From a checkpoint of a small contrastive image-text model.
Model: encoder patch size [2, 2], text encoder layers 6, text encoder moe soft, text encoder num experts 8.
Rows from block 9 of the image encoder of a small contrastive image-text model, named by matrix and row number. Rows with one number belong to one neuron. Each number is 128 + 32 x the weight over its row's rms, rounded and kept within 0 to 255. All counts start at 0. Numbers have three digits each.
After each neuron's rows are labels from the 100 images, of 14976, where the neuron reaches its highest value: "top examples" is what is common among them; "patch colour" is the nearest of a few named colours to the mean colour under the peak. Only what is clearly more common there than usual is listed. The data: small renderings of single solids in any pose. In brackets: how many of the 100.
# fc1: MLP up (encoder.blocks.9.mlp.fc1.weight, 768x192), inputs 0-95
# fc2: MLP down (encoder.blocks.9.mlp.fc2.weight, 192x768, transposed), outputs 0-95

fc1.503:136108139098159178159147125096095080143140138137100143125143071155118129116112133028128150076164094137148147088151104068134104103111185108094141115087085162082115153128144112094130128082125134142134171123125099147076163171126096130126195195091127092133154116128120133170175036134124114116
fc2.503:136129125167132178059186177170201164152121077141199137144100170118096141146172112225099128111135116134100145133134140120120136120158111152143093137097160077148126129149163111150108140153137112148133117120153114174108105134172122160151114199096070111114078123135109124129135192152154105169
top examples: black (25)
patch colour: black (39)

fc1.590:064104083102056129161105068159145125138108146171109104172138104124071099121174093067069177169084119124134198151119168136169122104081162123098128088184137142152174129153161202089151162129148145135144109134140140200123104115143124093118139139170111102156198070128134089144085141119163157169
fc2.590:117157121129147081120133139173147129055158189113113161113187120092139075138183129093117074159129095060152134135103160071157120144137186178096114102148149132128108147140165120148174139172075135139126120054100121132137164118179094102109134134115101085073158147090134120158129107129135144142
top examples: blue (28)
patch colour: pink (28)

fc1.568:099133174130150146180116136132142132122134112143158171181120095107130118120077108156093103148101045140085169142094122120080142126105179111106116121131137095097181123068122125180094129146107120115115125126089123109146128111139128125109137113079164084100139151208137134121048077113112144174
fc2.568:159094096158138099115123136173163156131103106125150177165148145172085109114123201150128103102122173137180181114135091149090117167184103112067095110093151168124061121131143031147117131141063127109096143124111158133111121085178161094112091147083143111123111143143154026193147161102139146094
top examples: metallic (70); sphere (26)
patch colour: black (40)

fc1.258:149098155141124172114083115140090157189106091152179144122113125144076141072106118123098144110091122145075108138104112148184154061072118112102063120109162185138179115143094127160125136098136139167174151120136146153027147176119151151127112139187133130150175191148072127154136145144138088154
fc2.258:171101125102132132126136148106167161158151096150151131119102102122124108127126110124101161174150073131122075130106122135145102060078178114167162106167150126215146122120138182096182132077145083158065170163098139178073158148098128138138192062123094118141133181130054147131101107159128124104
top examples: black (25)
patch colour: black (40)

fc1.669:101114169128084188143108110112114116108105149146069057102108129123132086089126196110078186156102121099124129159128128084090166126157134138145094130149172158127143143115153114086134152075088109155171170196164079132137138116187127093086134183073145137120153110071118140095056102132136185155
fc2.669:183158163084141165138218156116151116166192091131083181219149111144114139172135180131093182133152108167134171129087134140155120160134161106151140098117102144189167100105164170143138124120117154115110140105124096157123132069090070137107101114112133108176150068173094125092100112125144154140
top examples: jack (53)
patch colour: black (41)

fc1.331:087084135095110142109124094137151120134147139148128157156142143110139149116107120169117126112131159064089195093083123108112123134069105109090130187112132153093138113194144171152127136112121181111099132135108103179167126066179122045159144107105177102117144127118187128137162081124104164176
fc2.331:165150180128076113090142090140138141144121098155091154164130102122171085155131123145057128117160167179181143110118078112098122095186182102058092111099099154122128118157136244088145134109123166104105133127162190088139139196132096099113142176152099139127104120143139127098150097133149179104
top examples: blue (35)
patch colour: pink (40)

fc1.372:115129131108152127148108126104090151152126125046109162114183107172198179188128141196176083222095147121121116146123102112165157116114137144110059080172069103105180153136120098074094146142122098114155159158100101117138111188168044045147138098103103136150172078146077133097140093127136122140
fc2.372:163089139070202121141143161168097160167082134093154114157125095142148166132067123126151109165105119099096121112079123128143117154165117108096171115063169154150111130108128021167182068142068083143090081114131127175116109124139137115092106137122141119147121142139124068204142155094160051099
top examples: purple (25)
patch colour: black (41)

fc1.305:126143152141121177125182147078161133127140124117099153106108087171142148139078055105195071117128114087154119097110131093107159124140124093151129084110058121157153136096090139110108140080199169186143094092115125104128077102169128091099185170135139096135162160119118140150173138100164111104
fc2.305:108097118119137135074183154062114132114083115127136105149173145149158142138138168156136146054083144177157141050122115166113136129119093127123155109118098102117076126106206115132138128130218084087101148148203127123117202123084146113099186140081137124196120179110157082118102156155128118159
top examples: jack (34)
patch colour: black (49)

fc1.642:036139131142113113076177126154168146152106105147146112109096142153062112108116083110070094216122114097139079155125130101097137052167146112126102154175037150127130121120138092107103102122160205083128139097095147123163127134165123132150113162161078158107135149173103074194169121138131115167
fc2.642:092137173107162143140082148140144107179139078105128089133127107085112166152126094147147059116118167152147149083114081081085156146139083088079128109112106097089145157141129103092056103196134105164184093144085162164108141176094161097100138201114174090124145133061094127109134101110112128122
top examples: blue (29)
patch colour: black (50)

fc1.53:129168137100112107155149162148116132136114147170042148137156116121119061095072156093084123162163131109123056156118106152136143094147172106147092117225193103161155096131057113092175128098145106130041142138142141114184166126141195156137108146125155109151155127187137155102156139143100147092
fc2.53:098146153116151114138094125123146109162093100118150154132107095119129104149169157063059151080143132114046111147181119126139101085173092168155111149127137127039178122132088128033127191152134157166108120122075169176161149101098171168123157157157131143187092108137122101091177153124099116159
top examples: pink (27)
patch colour: black (38)

fc1.149:108106120147148113146084176195109148166117145123052150094109088147128137106135127082163115116126137074101066082169114085168148123133098094080146061165146096071148131132155115146131124167159095153128139162182200216133131092120097151176163187152148059181120158112165107152102129105131121115
fc2.149:118160162126150134139158158105074169120165101056136109114132077151138114160107134144065152118081105168159099157205091159153133071150144105161134119113066161098161142134130191063157119076122103122143085147133172145096109110155148097115083106191090127203083151099065221100194101108130111102
top examples: purple (43); pink (28)
patch colour: pink (25)

fc1.159:129082113149096081132145137121137131144121141117134121112138099127142159153146062113089125090127125156166105145132134139150106094132114143139124102119081201091164141143139142124121178080142137106144142171149126184103135095144132123113197160098102064101185128184163140075093094146191050107
fc2.159:135113175124137118219083136149122092123097137150094086145158092209162086086085101173167143125112101111128149090203113134173132114108089091156109172158118118156172147116113077136045149102115095105122129113064079158104120126074120141128158095135143194160128103050093143149121148107065073106
top examples: pink (72)
patch colour: pink (35)

fc1.495:099167121157125087091107093140143094184118131098115119102117158149109068102090082164131135130124138127171102126157133103172164097135182102126129101164100138104104128208086103105053145117168162109118164084086182123127166133147134137124102131151136107131141142171189080137130146092115131075
fc2.495:064145159097149148171119154126121064098104118145186054069145127134117147102130117151117103123105123123134115085144136142115164075152105122131132123148105100136119155103095108152121094145188122089110167134131087105163137172122133127134152217157164155140143109095161146144178099098147110141
top examples: star block (33)
patch colour: black (42)

fc1.273:111092098127129137131131052126151117147139155097175153091157093101115061128090149103156140175093087063127111087111188074139133076099152095127120128151125209132114101105184128106148088073149120171111112136142105096073179118210162104140134135120147170163113151172168096049129144074216145105
fc2.273:138059139148173120136140041131190174130131191101121126138160126135118116055087111140127137135123064165129159122167149152102153149197163155180112094108160100124122082173186034157176104126155097122139141087093116116110129154124129139139068108139148078161134091135121121156207114078116108096
top examples: blue (26); teal (26)
patch colour: black (36)

fc1.39:116128160125119165138089120146129033093145112086125132200138139110107087118103191110180154124120174111193089054124141103151144130115144115134131104147146116179135133133147048132093118088106157110143105142103138126134124133189077172188123164157161100131118156179115089106179128117191081118
fc2.39:195057158104092138127083147144097194106180120123182195081169104185143105095178136134127152187142077111088099093123120104126093153133107118171084117057186080136115073137097094132184090085153098117101149120154154074137161092170139149182104141119125076156218150092182149159137148148141115111
top examples: orange (27)
patch colour: black (36)

fc1.369:116141117132138093160128173150109136100124093153067132087068102162131178109134102148195047118075071130117107112144160069148142102097125152100140134154068097123123120095145118136077196094139130132122156115076117159106105129146082180148134104102128092101137127128159113104129141121096153100
fc2.369:174162126119140161149150096115108123132107120146137123146083129141142182163116135193136137109144148149188154137135152110092121167134108049116101076134091119120091133114128112135110066131103121118167139128111132174107111122122153062070127107135202105136160155185084148112105130100132142117
top examples: metallic (67); dodecahedron (37)
patch colour: black (40)

fc1.753:079100132131084085144087132099163167113156124184131116136171157139195103130098151093109188179122138139158139101130081140161144096122150142101112068125120125136145111114132084143133146112101113208082117171128137172147116190094121094186082143118173083089190147091110167192161141101157154107
fc2.753:134120127140150107113158093116191185111095176127131131147086111059147108145182145073053188120130119148083122105183131091134136082130221119106163080082096134156097086181113200097139158103153082176136103107151151165107162046131128132089158142115111126140120129148081116143109140117091169114
top examples: white (45); grey (26)
patch colour: black (60)

fc1.322:143086100139188152151172104089079057089172095144105125140152118162137127158136136109163147141108122072134139115125149194123162091157120130095158159116198106105172098156089214146139155109063089156159120132074107159171098106134090033130125154069163121101115140156152086137149122123143167131
fc2.322:169176106104111112163143152152164160133111116145095117181142138120157093147136168081132136146200130133157141074072088061135080151091174114119154135111114120180142130172162159133100112097165131076108128112139054064150102153108080099107147137124087137159193081160082086120082108127102100175
top examples: black (31)
patch colour: pink (28)

fc1.343:097184152111099136138151134099137074129108091189088137078120104147166132134156091120172063108119135113156117164164180038077106095132104089134143132131178142116194061157126117151136127095185048146105148150109156115104126145131155143114153146154126135093116122132086106104126171176141162165
fc2.343:113134126145086179151093123100106095087084107128122085113106140166153127212091168115192098130144148171149128141121159143060103100125087165103152114173100113124160137101147118099141144116080128130141154147133157134109199147118105137103171155173109111146135112063132091137136092209128118174
top examples: black (36)
patch colour: black (46)

fc1.734:107171124145141123105162130114132112180112100162143175132124123168160118118127110147146178170117141155167132120091112080172138125100173152065070186055109118113129170181159152076072129171088061169136135198167172113170168107134060170121117167137100160107169097132069165121146097102154098154
fc2.734:121113151122125111184076155195060138171094125108127164142115099116112127202204177106082102134142089109090112089116089101182171137098091137055144132074113153104104142140076114112094119065088111115158119169136133111104158065140113097138136167162102210138099119133088133187069086149112132120
top examples: white (28)
patch colour: black (37)

fc1.469:160130150130116171130191094119149143117115130158106100107102080166171149131112137114152101163060095128222144134134070053097130166101180097150074117127100100130136148153149108128154134112116174194147080188193203118151106135091106152125098121119160050120157079144192126129077127076133111101
fc2.469:151161112143111117140171078121174150178170065177100107111157163178124080106157111146187152151162124124083134136051144137093096142132141158103106108138060117120098130164148164165104113152123156079156125119145135117144151077085088134142104110048138114189159049086131124128140158106144109155
top examples: star block (30)
patch colour: black (43)

fc1.167:144123097156129146107152132095067104148207128127116095103086081139112122115117135111160114151073070125183137078113170129097180084135097143099158117147134143106202172123120144124135131132167180169071091109067105147116082132175127106079119099115158084123150096078192083106132180120165095133
fc2.167:190112126165120161114159120098131097057157117115176125117112120165172079170120143199164155132178162161105102179133104153061125179139132142143143148141117107098120161116185148119115109119137129149169175127153118077138152113164116104131111073120099106102069135106137127189105175163165108187
top examples: checkered (32)
patch colour: black (49)

fc1.228:087104061111073170154080144128119124146056116134141080173164130117162080134159060118180092134091110117139128177140147111147145127157158192101102089168175177103133119101123089156065111076077069165159157136130147165107161145132111159130110130104141144145127107160116054070190181138126131107
fc2.228:157151103144136149127157135144133174188100153119136133200070108075150137141071172149128115092170137178166147139119170169150129160150164104098174098158105181112115165142133163129129153132089115141112122155161161173105110154095124116099139158151182113150162149148080148122119146148096091164
top examples: metallic (61); dodecahedron (31)
patch colour: black (49)